Rows from expert 13 of block 5, named by matrix and row number. Rows with one number belong to one neuron. Each number is 128 + 24 x the weight over its row's rms, rounded and kept within 0 to 255. All counts start at 0. After the name is the row's rms in percent of the matrix's.
# gate: expert gate (model.blocks.5.mlp.gate, 32x32x64), inputs 0-63
# up: expert up (model.blocks.5.mlp.up, 32x32x64), inputs 0-63
# down: expert down (model.blocks.5.mlp.down, 32x64x32, transposed), outputs 0-63
gate.0 138 [129 163 100 162  93 109 128  84 124  80  87 111 108 157 160 163 110 141 159 126 160 137 108 151 168 123 127  84 113 135 149 158 163 120 132 127 128 140 150 136 141 128  93 130  85 135 119 110 148 143 161 144 147 166 153 120 106 110 122 153 123 171 133 139]
gate.1 094 [145  82 178 122 160 130 135 158 151 171 165 140 122 105 145 149 190 138 124 106 110 129 125  83  84 131 125 168 143 131 126  90  93 145 144 101 132 120 137 121 138 124 143 114 149 105 152 132 133  97 119  87 113 109 100 108 161 150 135  95 112 144 133 114]
gate.2 119 [142 140 119 148 103 105 141  93 120 105 130 116 139 154 153 107  79  92 137 117 169 158  79 156 177 107 115  90 112 120 154 139 122 129 117 164 136 150 130 130 133 135 109 152  81 126  96 105 155 151 153 163 157 149 161 111  88 111 120 135 141 155 131 139]
gate.3 082 [129 130 143 149 148 115 124 167 159 190 156 134 155 142 140  95 157 107 153 149 123 124 120  75 130 111 152 152 178 104 117 122  75 131 121 133 141 140 144 101 103 105 123 163 136 144 184 145 126 109 156 124 118 128 140  68 120 113 122 136 105 129 115 136]
gate.4 119 [132 156 116 154 121 126 158 102  78 111 117 142 125 170 127 126 113 149 153 110 128 128  93 163 144  91 138  96 102 161 153 167 157 164  99 123 124 160 129 123 115 104 116 149 112 128  91 136 145 106 143 147 146 156 178 107 103 108 144 145 113 184 105 127]
gate.5 085 [102 149 122 166 104  96 126 142 117 122 141 110 132 123 156 189 124 166 174 136 143  81 186 118 107 129 122  91 118 145 122 118 116 144 148 137 156 125 132 158 144 132 123  85 151 141 119 156 119 140 138  87 109 102 140 118 113  89  99 135 100 110  97  96]
gate.6 077 [115  99 181 149 169 143 192 150 105 172 124 156 136 163 147 114 136 131 107 146 106 154  97  68  99 132 122 187 112 122 137 115 104 116 136 127 109 122 122 134 140 143 131 115 113 124 165 151 113 155 137  84 135 116 105 109 113 113 150 125 119 133 128 105]
gate.7 097 [ 90 143 123 181 146 128 142 132 123 131 119 152 100 139  91 140 159 171 118 104 149 113 130 146  82 111 132 145  84 118 127 152 183 165 119 115 135 146 148 160 112 105 143 108 132 105 151  95 118 138 129 143 125 179 134 150 134 158 162 147 121 155  83 140]
gate.8 075 [122  83 117 149 163 123 140 120 116 102 115 118  76 135  78 135 114 187 128 150 136 110 136 146 124 157 159 138 111 119 124 100 110 122  98  64 134 114 127 131 149 140 107 119 155 127 153 108 100  95  82 164 134 148 164 120 133 166 152 109 113 136 134 116]
gate.9 111 [121 127 122 180 130 141 121 116  88 115 130 139  95 153  88 107 118 152 139  99 122 158 122 164 146 104 139 137  83 123 149 179 169 161 118  91 114 148 159 113 143  91 127 122 123  89 134 105 137 112 130 147 140 184 146  96 116 134 129 122 101 163 107 147]
gate.10 128 [ 85 141 123 145 118 149 122 119 104 109 129 143 101 124 101 142 136 173 114  85 149 134 140 172 141 110 141 111  99 133 100 173 164 164 125  85 123 153 164 154 132 124 129 118 112  96 167  93 113 128 142 151 140 168 134 139  96 149 151 131  87 150  98 150]
gate.11 093 [130 147  92 126 131 119 139 104 138 126  87  92 185 160 170 137 107  97 120 134 147 125 120 133 133 158 103 102 179 112 143 138 107 104 154 126 115 108 117 130 128 150  87 157 132 163  76 123 120 171 138 135 119 123 166 127  98  92 104 171 123 121 138 120]
gate.12 073 [140 104 138 188 134 143  92 131 135  72 109 114 102 112  76  87 122 130 121 124  88 111 126 143 183 120 124 146 167 121 120 159 142  82 116  97 142 142 136 129 109 145 101 133  97 151 146 129 169 114 124 169 122 151 132 123 115 120 107 143 113 149 147 151]
gate.13 058 [135 113 141 169  85 106 122 135 141 130 119 148  87 153  89 101 130 143 150 119 139  89  93 140 127 113 142 133 116 137 156 168 181 106 119  66 114 138  85 177 103 117 126 156  75 120 132 146 108 139 121 134 135 147 111 121 148 126 152 135  94 132 111 132]
gate.14 068 [128 176  88 143 154  81 123 121 150 110 113 120 166 119 169 130 133 146 188 130 173  83 155 119  84 120 156 108 102 124 113 122  79 123 157 132 139 144 111 152 166 127 120 123 113 146 144 141 135 123 141 143 148  91 149 139 132 112 118 114 123 102 121  93]
gate.15 083 [137 128 138  95  95 121 122 106 112  80 124 110 184 119 150 145  98 108  95 102 139 157 148 194 143 133 126  89 139 144  77 125 122 135 145 154 123 140 142 131 130 134 110 133 136 122 145 102 140 124 139 166 152 163 120 120 137  88 124 144 189 140 159 141]
gate.16 093 [114 144  91 178 146 110 129 113 170 116 130  95 160 133 147 162 139 105 180 123 142  79 153 121 146 110 118 112 138 119 174 116  82 143 147 122 156 142 147 106 131 111 104 125 125 148 116 157 150 140 150  94 150 114 128  96 155 112  74 159 115 120 128 140]
gate.17 110 [ 89 131 140 134 111 159 129  98 124  87 127 123 121 112 103 114 135 173 100 103 141 110 127 149 123 108 171 125  70 126 140 163 190 138 114 152 127 143 138 149 144 101 134 150 121 123 147  78 137 135 144 163 141 185 142 156 129 139 162 105 118 141 120 149]
gate.18 104 [124 154 111 171 117 132 115 107  88 110 118 136 100 140 103 117 119 138 198 122 129 146 113 161 152 109 124 105  93 135 135 175 175 155 116 131 161 146 110 134 163 101 127 121  83 105 111 117 134 116 132 152 136 161 176 122 105 132 132 124 126 167 104 157]
gate.19 094 [108 152  89 126 124 123 150 100  74 116 116 165 153 157  98 161 112 154 132  90 145 115 162 166 105  92 157 121 106 146 105 149 155 156 160 148 123 158 134 144 116 116 106 152 143  92 129 113 129 143 137 128 158 172 136  99 154 114 148 149 135 161  97 135]
gate.20 130 [ 93  95 163 117 136 132 157 144 108 156 139 137 119  95 100  99 156 162 113 150 122 136  98 127 101 168 143 162 132  84 144  97 150  96 122 133 132  96 123 136 104 151 168 119 118 114 143 135  86 124 104 147  99 117  98 164 125 167 146  95 103 134 154  93]
gate.21 069 [103 129 126 130 104 165 139 112 178 167 100 148 119 137 169 104  71 102 137 116 144 132 121 151 153 132 152 121 131 106 117 132 100 115 151 102 116 126 135 138 182 115  91 149 113 123 104  92 138 130 166 150 164 140 158  97 117 105  93 127 142 144 126 176]
gate.22 101 [116  89 158 125 145 139 148 159 135 183 131 162 118 134 135 143 181 128  94 111 128 139 112  83 121 134 183 140 126 110 116 121 132 121 136  93 118 120 145 117 138 145 162 119 182 100 173  80 132 111 149 116 125 118  92 101  88 120 139 124 139 112 120 149]
gate.23 108 [103  79 172 143 133 163 166 132 150 147 146 166 139 118 124 112 155 131  98 102 137 127  91 119 118  93 122 173 108  93 108 126 145 164 125 147 139 140 164 134 131 103 155 127  98  93 192 121 135 134 117 133 116 141 145 124  88 136 140 117 114 151  86 140]
gate.24 121 [101 129 141 139 153 147 128 158  96 162 120 130  77 103  57 116 124 163  99 139  94 110  97 144  85 138 133 156 108 122 129 117 149 119  93  96 133 117 120 112  88 106 148 121 114 109 145 116  95 118  95 141 116 129 100 156 157 162 151  99 104 115 115 135]
gate.25 107 [159 112 110 140 105 139 138  95 140 119 127 142 139 158 127 139 124 142  96  92 140 146 115 110 132 125 151 117 153 147 126 166 109 153 141 115 106 148 122 117 160  95 114 159 164 115 149  81 174 144 156 162 154 165 128  68  94 109 158 148 155 112 105 162]
gate.26 108 [156 136  89 118  97 111 131 116 106  79  86 135 132 158 117 118  84 130 123 106 156 158 134 159 163 111 125  96 119 151 126 152 138 138  92 126 104 135 110 156 144 110 101 153 101 125 121  92 154 110 112 186 145 163 147 129 124 104 138 166 136 173 116 139]
gate.27 106 [ 99  95 149 129 154 124 149 161  97 121 139 144  82 101 109 143 175 187  96 110 126 111 134 152 105 146 155 169  94 121 125 110 174 134 142 122 127 139 150 120 148 161 138  89 141 114 181 114 106 124 125 110 112 148 122 160 115 144 140 102  94 145 128 133]
gate.28 130 [116  99 166 105 138 133 131 157 117 134 152 136 113 111 106 116 141 117 110 174 117 157 103 109 113 179 129 161 150  85 123  84 126 104 116 134 137  97 114 114 102 155 161 110 144 121 169 146  96 121  97 134  87 105  89 140 129 157 122 102 102 103 154  94]
gate.29 080 [134 103 176 135 117 134 178 124  89 113 164 165 112 112 127 114 177 144  90 104 125 131 126 164 100 100 130 143 121 105 106 106 148 132 129 153 135 131 165 140 150 106 146 106 129  92 168 153 106 118  92 113 107 152 122 177 133 136 143 107  84 141 113 110]
gate.30 093 [160  89 146 173 133  57 137 129 157 144 117 138 131 124 157 140 151 126 124 117 162  94 100  68 118 153 136 149 116  97 156 128  97 110 162 127 144 130 127 149 117 154 104 105 151 136 134 144 130 132 142  91 126  97 103  94 121  95 115 155 125 141 163 110]
gate.31 077 [140 134  95 123 127 147 123 124 146 108 126 153 144 133  90 163 105 179  79 113 126 139 148 147 110 134 134 122 125 152  79 152 114 185 104 148 119 167 149 120 127  94 100 151 168 105 129  79 127 139 113 124 137 164  96 111 134 170 135 124 159 129 147 149]
up.0 108 [155 136 122 104 138 121 139 119 152 138 112  82 165 114 133 137 130 116 155 156 127 108 153  90 123 168 120 110 164 135 108 110  90  83 150 148 158 122  88 148 116 150 109 104 144 190 115 166 101 157 120 101 111  87 102 131 140 130 102 120 114 116 142  93]
up.1 089 [119 168  83 102 109 104 110 145 129  94  97  85 107 103 131 108  96 140 128 164 128 112 143 140 133 160 124 131 147 115  80 143 138  82 174 150 149  91 121 110 116 145 107 122 134 159 103 129 106 160  94 151 134 113 142 146 113 136 104 118 111 125 177  94]
up.2 100 [109 165 113 122 162 144 133 107 140 145 114  91 143 131 123 157 155 122 144 172 101  86 209 115 118 153 126 121 117 141 112 107 127 112 146 111 157  88 137 124 101 144 139  89 136 163 145 155 109 126 108 117  98 103 126 132 162 166 125 112  98  94 137 115]
up.3 080 [ 98 140 166 137 153 142 157 189 105 114 130 133 113 128 116 134 145 132  91 121 135  83 152 174  84  95 170 113 108 143 120 145 132 154 114 116 160 161 154 150 136 138 133 154 121  99 160 169 103 125 124 134 133 148 125 169 138 137 148 104 101 102 107 156]
up.4 130 [145 143 117 181  99 120 147  80  98 108 114 143 115 165 122 117 101 146 180 105 144 120 107 162 158 130 144  95 111 148 157 144 152 163  94 123 116 154 133 116 114 116 120 141 116 110 110 130 143 123 166 150 152 171 163 113 112  90 151 158 131 161 125 151]
up.5 089 [ 89 116 111 132 149 136 111 149 136 150 108 117 102 110 109 139 152 149 103 153 103 116 182 142 112 146 116 143 139 108  89 112 105 108 123 122 129 116 156 108 142 129 136 106 153 143 186 133  99 121  93  93 162  84  94 172 152 134 121  95  87  94 127 115]
up.6 082 [135 124  91 175 107 136 121 127  82 100 111 155 124 129 120 148 115 193  89  90 148 155 159 139  96 104 118 115 146 110 120 167 139 141 141  99  83 150 146 100 142 131 132 134 125 123 142  94 137  92 155 164 162 153 102 121 108 122 135 147 138  94 128 117]
up.7 100 [ 86 123 113 158 120 125 134 131 115 121 147 140  89 114 122 147 152 159 125 102 157 103 157 160  93 105 151 127  65 160 130 133 193 149  97 119 151 138 158 144 112 110 140 111 121 102 156  86 124 137 114 124 132 166 160 155 128 154 151 134 114 144 102 147]
up.8 079 [148 114 149 108 158 140  98 132 130 119 144 105  73 120 102 150 112 145 123 138 136 134 106 137 112 125 185 125  97  94 139 111 197 115 108  92 134 114 107 100 122 162 153 151 111 106 172  94 103 110 102 135 111 141 117 153 131 172 153 111 105 128 143 126]
up.9 120 [127 121 118 202 139 143 119 136 100 122 116 140 118 135  88 109 128 148 144 103 123 143 117 156 175 121 131 137  94 133 146 188 163 146 110  90 117 129 154  99 136 112 143 136 138 108 133 119 147 100 123 172 142 168 156 116 114 127 138 109  93 171  96 160]
up.10 142 [ 67 137 142 172 144 136 126 165 113 136 138 143  99 107 114 133 148 157 104 114 129 105 153 158 128 128 148 148  74 131 135 166 177 133 103  87 139 128 152 134 138 122 132  99 124  95 189 118 119 113 104 134 126 135 144 143 119 143 149 123  76 141  98 145]
up.11 115 [116  94 175 123 146 162 150 160 102 145 140 168 117 114  75 118 162 148  96 101 117 142 144 158 125 117 131 160 115 112  98 123 148 161 121 133  98 121 149 136 103 104 137 117 132  97 185 129 119  97 108 116 137 139  98 150 143 172 152  89 117 123 103 148]
up.12 065 [ 64 177 139 122 137 134 124 166 113  93 133  92  74 120 120 105 158 120 124 155 135 147 157 137 144 158 123 155 131 156 132 167 165 119 139 144 145  86 143 104 106 155 147 115 122 105 151 153 118 112 136 120 117 144 139 111 138 132 185 118 111 163 148 111]
up.13 060 [110 126 149 175 103 145 140 124 173 119 174 136 135 141  98  90 125 103 116 111 136  88  68 148 133 139 145 132 108 111 154 137 152 108  97  97 128 175 114 179 147 108 155 167 131 109 150 126 131 137 175 135 118 127 156 110 153 142 127  97 123 141 119 131]
up.14 070 [ 84 115 143 122 153 135 129 171 122 124 115 122 133 116 138 151 124 153 147 139 132 133 118 151 143 174 123 111 111 170 116 120  69 126 163  92 116 109 177 128 138 132 112 103 160 133 119 181 118  92 115 154  93 105 121 152 156 176 139  99 106 152 108 114]
up.15 085 [149 162 127 172 143  80  95 147 168 135 166 106  85 120 131 122 137 125 184 153 101  84 126  81 124 149 133 137 144 145 160 111  87  88 134 117 171 116 162 145 115 136 136 121 129 141 119 158 131 137 108 113 102 111 112 147 134 124 117 154 108 126 109 106]
up.16 110 [140 134  98 158 149 106 113 102 153 140 142 114 145 170 161 131 106 110 178 120 119  97 143  89 109 118 132 104 157 141 166 118  64 146 163 112 128 156 127 116 117 144  88 167 148 148  96 143 159 145 143 114 122 114 144  88 140 113  93 150 127 104 134 143]
up.17 110 [167 151  89  78 107 136  93  89 110  97 105 133 167 138 184 125  92  87 130 136 125 172 138 132 167 129 110 114 134 162 126 135 131 101 148 169 114 132 119 110 117 161 109 124 144 165  84 117 130 118 145 127 130 121 159 117 134 104 112 133 158 133 151 118]
up.18 103 [121 152 118 163 111 149 112 125  74  94 107 151  98 122  83  99 116 147 165 109 109 115 127 166 167 133 118 119  93 156 131 164 189 131 106  83 137 123 131 128 123 124 137 128 125 108 123 115 108 122  90 160 115 161 158 137 141 135 154 123  97 168 120 131]
up.19 095 [137 151 128 135  97 135 165  97  99 119 114 146 128 142 124 192  88 164 117 106 130 112 166 141 110  84 159 113 110 153 106 155 147 152 109 138 114 157 151 136 108 109 100 163 154 103 137  99 163 118 123 118 154 177 137 123 155 121 154 118 131 146  90 140]
up.20 109 [169 146 108 137 125 112 110  83 184 117 112 110 150 145 185 114 114 102 152 100 148 114 128 132 168  96 122  91 154 168 132 128 111 141 158 141 121 156 142 117 165 128  90 135 119 133 110 108 163 174 151 105 156 110 131 111 120 116 118 155 154 142 113 147]
up.21 066 [147 167 108 112 100 157  98 142 167 127 110 114 110 174 110 100 127 124 153 152 131  93 107 128  86 107 129 100 121 184 180 171 154 120 120 127 119 140 136 110 122 115 119 140 131 165  73 123 121 143 132  98 141 137 151 115 139 107 123 122 169 133 146 166]
up.22 115 [125 137 117 138 113 101 112 123 124  94 148 142 116 172 145 129 113 115 165  91 138 118  92 150 125 105 171 114  95 158 114 153 122 188 114 109 158 146 130 128 124 104 131 113 109 115 110 142 160 130 131 150 153 184 169 129 100 116 141 160 137 167 115 179]
up.23 116 [139 162  85 113 134  94  83 104 118  90  99  97 131 145 134 149  64 137 146 155 120 139 154 149 125 123 109  99 158 145 138 134 105 105 158 123 107 118 127 112 151 163  87 129 146 168  91 154 122 136 138 135 136 143 118 102 148 107  97 145 172 104 144 119]
up.24 105 [147 149 112 137  89  90 113  81 171 111 150 107 149 124 165 131 100  83 129 140 127 145 168 136 164 128 118 115 140 132 127 144  99 118 128 147 123 156 138 135 172 134  95 123 167 149 108 129 166 104 147 132 137 113 172 106 102  82  92 135 159 124 141 150]
up.25 092 [ 97 143 155 107 139 145  89 148 131 111 156 121  94  77 134 123 140 132 183 162 118 107 140 166 121 161 112 144 108 111 137  84 140 112 125 147 138 129 125 123 109 144 139 108  97 157 132 190 113 120 101 103 105  98 128 165 164 145 115 124  93 120 127  94]
up.26 113 [125  97 146 142 165 121 128 147 161 183 156 107 125 116 127 135 185 125  99 152  92 114 151  82  89 144 116 132 133 112 136 115 100 137 149 133 125 115 131 118 137 149 132  94 175 132 128 131 116 134 104  81 102 101 127 133 157 165 108 105 115  75 123 105]
up.27 104 [182 121 133 154 102 146 114 119 151 102 147 138 124 143 118 107 108 103 129 103 133 128 117 174 160 108  85 113 115 137 145 153 148 144 121 106 112 145 173 119 135  95 144 170 128 100 118 124 173 137 155 153 160 179 142 108 116 114 153 150 174 159 109 150]
up.28 121 [143 155 112 126 126 139 124 120 172 130 110 103 141 166 133  82 113 112 150 104 121  90 128 134 153  86 139 109 153 163 150 158 109 142 144 132 107 168 132 134 163  95 115 132  92 135  99 107 163 170 158 134 171 114 136  99 120  98 124 162 166 137 119 159]
up.29 083 [114  98 150 122 102 170 141 148 113 136 153 151 103  88 104 144 148 172 113  96 140 141  88 159 100 103 150 114  97 123  98 105 148 160 102 118 107 147 140 136 147 108 185 132 103  93 179 133 138 135 110 113 138 141 147 156 127 115 140 135  93 165 124 128]
up.30 085 [138 121 113 134 108 145 164  89 111 113 120  96 140 132 107 141  80 116 134 115 119 139 152 118 140 104 146 107  84 163 121 125 111 163 107 158 112 186 115 135 138 131 143 150 141  98  62 104 149 145 158 115 149 118 121  78 139 107 131 134 170  98 128 152]
up.31 099 [100 107 149 138 146 126 157 171 130 133 111 131 131  98 159 129 177 111 155 180 115 116 107  89 118 165 119 144 138  89 130  88 107 123 152  97 103  99 129 132 132 143 134 108  90 134 129 163 132 110  96 131 102  57 114 138 130 142 133 112  97 114 143 111]
down.0 119 [143 156  89 128 109 117 114  85  95 126 119 162 148 136 118 102 134 171 158 130 141 119 155 162 124 129 146 170 143 176 116 152 110 103  99 132 143 135 155 159 128 114 139  84 131 127  71  77 128 156 123 135 148 148 129  98 157 126 131 104 142 154  96 129]
down.1 100 [164 193 116 126 115 161 121 103 121 124 111 128 124 126 126 112 124 126 142 153 136 126  67 131 152 146 124 103 123 117 149 156 142 158 194 102 134 100  96 109 140 144 127 176 107 131 128 141 106  84 135 137 119 139 133 164 114 146 140 106  66 139 125 145]
down.2 114 [131 137  92 129 157 137 132 112 120 146 133 173 107 134 106 134 180 156 161 139 127 142 178 127 123 147 117 140 143 127 141  97 113  71 114 107 150 153 187  88 150 112 135 127 130  92 109  89  88 118 104 136 108 119 146 118 133 144 144 120 143 150  86 156]
down.3 089 [113 127  89 146  55 126 136 127 152  69 112 108 126  81 110 176 111 186  96 125 136 133 152 126 150 141 142 123 113 139 139 140 134 142 111  98  95 128 132 135 108 123 175 116 144 170 120 111 130 141 154 139 133 137 119  92 102 120 159  98 125 114 115 124]
down.4 101 [134 129 135 134  90 125 108  93 113 147 133 100 141 100 106 117 136 156 134 130 110 123 109  91 119 171 130 100 124 113 141 150 129 196 155 129  75 114  90 118 115 187 182 162 124 104 133 148 144 129 139 158 149 124 127 149  97 128 124 119 119  95 136 158]
down.5 098 [121  75 151  82 119 148 156 161 142 109  95  92 143 155 113 141 101 132 123 105 106 129  94 106 133 128 145 129 154 123 104 159 149 153 180 141 123 146 108 137 152 144 138 140 114 176 161 128 171 121 117 156 146 154  96 115  99 113 123 116 138 100 172 139]
down.6 092 [127 123 141  91 115 123 161 108 107  97 144 190 153 127 154 113 116 166 120 122 142 151 149 103 144 121 163 153 125 155 124 104 140  94  75 167 154 142 160 142  86  96 137 128 136 122 132  99 126 103 104 113 107 132 128  99 117 132 173 115 138 131 138 180]
down.7 099 [126 124 183 141 139  98  94 100 126 149 130 142  91 134  72  90 157 116 134  99 140  91 113 129 120 139  94 147 127 161 115 144 112 159 154 147 155 135  99 144 161 154 128 131 110  78 120 141 143 167 130 111 145 143 116 187 139 149 148 138 147 106 126 143]
down.8 094 [ 91 152  82 166 112 140 102 146  96 150 156 127 104 127 140 136 146  96 169  98 117 120 125 161 114 133 127 123 161 134 113 145 133 131 159 139 131 163 132 160 163 147 160  96 164 122 108 174 128 137 157 138 181  91 113 116 112 124 147 157  97 108 120 152]
down.9 102 [140 123  89 117 124 119  98 103 155 147 110 110 132 119  74  79 119 114 125 119 127 101 103 123  99 151 132  97 122 119 107 177 146 157 120 139 134 110  90 144 152 177 163 115 152  68 113 137 155 138 126 166 165 123 118 107  86 135 146 113 110 123 127 124]
down.10 109 [156 130 145 136 134 131  76 122 104 130 151 134  99 141  85  78 103 106 161 106 158  99 106 108  97 140 119 107 128 163 108 110 136 133 157 142 164  99  80 151 140 163 142 113 123  84 150 131 116 143 115 120 144 154 100 159 133 137 166 111 145 104  96 118]
down.11 110 [ 61 145 127 144 139 146 165 156 129  76 134 122 133 127 164 163 134  80 110 122 120 111 129 125 154 120 155  90 104 128 138 114 158 156 127 133 131 131 119 102 104 115 121 160 105 149 153  96 124 127 113 111 123 116 123  76  86 124 122 186 108 108 153 118]
down.12 085 [127  97 137 128 125 108 138 142 143 111 137 166 142 157 135  75 166 136  93 105 112 119 186 104 141 114 154 134 146  85 139  94  58 139 106 158 156 139 125 108 113 112 124  95 134 162 139 147 159  99 114 137 132 132 117 100 131 142 141 160 149 103 107 129]
down.13 081 [158  86 148 134 114 137 135 125 135 120 142  91  85 137 103 118 174 118 115 151 123 156 106 146 116 167 109 144 148 155 133 155 127 168 164 144 125 109  78 132 132 149 128 187 163 109 147 145 115 163 136 164 162 168 103 112 123 138 112 123 112 133 138 159]
down.14 090 [140  97 148 127 129 164 111 110 122 119 110  78 139 146 102  95 113 139 101 110  96 136  68 132 178 133 101 102  97 152 100 137 143 118 171 123 116 112  58 112 159 140 129 139 104 152 148 127 140 125 159  80 149 133 125 131 132 116 127 130 131 143 160 133]
down.15 100 [ 59 153 127 126 116 137  98  79 102 130 131 119 115  76 118 101 139 124 149 135 155 126 140 128 116 128 135 120 166 186 136  93 142  80 125 121 117 137 164 144 131 102 150 111 149 117 113  77 132 101 111 122  90 141 117 136 112 140 118 125 169 157 113 110]
down.16 109 [ 93 141 132 142 143 127  75 133 117 128 165 106  79 116 118  97 113 138 150 145 115 129  87 127  90 155 132 158 152 139 118  96 105  98 153 149 168 111 141 142 154 114 163 135 178 100 144 155 126 140  94 141 136 128 119 154 126 185 138 106 143 101 109 146]
down.17 101 [115 122 124 150 132 155 147 135 116 105 122 142 134 113 180 185 117  95 107 137  84 110 131 111 174  91 140 133 112 106 122 142 122 118 144 110 115 142 151  85  97  74  90 142 143 153 114 129 147  77  96 127 134 122 133  99 135  92 159 138  94 118 127 113]
down.18 100 [155 116 151 161 122 117 136  86 116 172 133 109 132  88  95 120 146 130 130 114 145 104 105 150  87 149  87 141 110 122 146 120 160 166 144 145 139  97 104 128 149 153 163 126 168  88 155 126 114 170 156 177 143 137 108 131 104 114 144 106 101 103 126 109]
down.19 103 [150 108 137 135 135 129  86 111 135 139 133  84 112 145 121  96 167  94 173 132 123 116 111 141 149 173  90 129 131 116 131 154  72 129 133 132 129 130  97 120 145 189 168 130 104  73 119 116 125 112 150 139 168 137 119 128 114 125 107 107 108 117 144 168]
down.20 101 [112 129 121 115 188 103 188 123 148 110 130 151 123 159 117 123 159 106 138 120 147 136 157  90 113  93 142 109  95  83 140 116 123 156  87 137 115 142 148 139 166 134 118 145 135 166 133  75 149 113 140 115 151 133 132 122 125 107 117 163 101 163 160 103]
down.21 075 [123 196 133 137 122 109  89 109 131 179 152 128 133 150 132 121 144 145 123 110 107 129 121 169 151 139  91 158 121 158 109 120 143 116 155 123  79 133 155  88 156 161 149 106 111  99 148  92 143  96 134 169 164 120 154 162 156 127 114 128 121 131 116 129]
down.22 108 [123 112 145 184 125 125 124 136 145 106  94 162 142 170  96  91 153 148 124  84 146 120 193 136 115 105 103  95  97 131  89 130 124 125  92 154 162 161 104 153 137 143 117 117 135 163 121 160 151 107 144 115 136 140 113 100 135 131 140 102 150 148 109 122]
down.23 112 [ 94 153  85 144 165 126 172 129 123  93 131 128 148 129 176 177 169 113 131 116 142 120 126 136 132 141 140  99 106  85 153 161 117 155 127 123 161 124 111 129 129 132 115 149 111 175 122 134 124 105 102 132 128 127 144 158  78  97 112 178  97 144 146 130]
down.24 091 [168  88 132 110 125 138 187 140 185 108 143 116 155 108 123 102 112 103 122 126 123 122 130  95 133  77 132 124 133 119 171  97 100 125  97 110  88 109 131 133 129 121 103 139 139 179 147  93 145 139 128 130  86 147 110 106  87  88 123 123 147 125 138 134]
down.25 099 [113 103 123  96 130 119 176 146 139 104 159 138 156 115 172 124 162 134 112 144 125 179 168  89 143 130 154 143 129 163 173  96  95  78 123  97 117 111 172 120 134 100 120 120 162 143 130 128 101 116 104 119 119 148 165 131 120 139 150 135 113 117 133  94]
down.26 094 [ 84 163  99 140 121  89 116 122 131 153 154 191 137 162 113 114 126 141 115  82 121 140 182 143 139 110 154 137 124 159 140 110 108  95  59  98 121 154 134 113 124 100 130 141 138 153 137  91 133 102 104 125 123 142 146 149 136 142 164 129 136 144 132 136]
down.27 104 [ 91 142 146 128 176 123 119 104 147 115 142 167 125 170 123  96 126 143 130 129 133 124 221 115 100 139 127 102 118 132 122  96  99  81  78 152 146 136 124 119 151 143 148 102 113 104 135 120 155 119 133 105 116 131 112 130 135 124 131 121 161 177 131 113]
down.28 116 [138 122 139 131 150 122 164 112 156 127 142 135 150 143 151 156 124 117 147 120 121 126 146 108 142 144 158 101  84 104 170  92 138 162  97 162 159 100 118  95 139 127 102 141 107 139 112 124 138 163 141 108 130 134  93 119 123  72 105 186 122 190 130 145]
down.29 095 [142  98 140 121 123 109  86 111 109 151 132  93 129 137 152  62 109 110 127  97 159 130 114 159 145 130 112 127 143 136  80 110  97 113  91 159 138 114  96 138 145 167 137 134 148  80 116 111 138 155  99 133 173 139 121 135 169 139 120 112 178 122 116 124]
down.30 103 [ 70 121 138 129 164  92 143 134 155 110 148 152 121 116 120 162 100  81 125 114 135 129 167 129 121 109 181 103 122 168 144  82 113 117  70 136 125 126 150 148 158 100 119 122 155 146 146 129 153 122  98 104 110  97 119 106 125 118 143 132 137 107  92 109]
down.31 091 [ 93 126 110 137 128 164 172 131 150 114 157 156 117  71 110 162  98 126  87 156 148 171 117  92 138 124 147 132 127 122 135 108 122  75 120 144 149 122 148 139 114  79 106 105 147 148 131 115 109 103  87 106 115 128 105  96 122 142 157 118 150 151 128  96]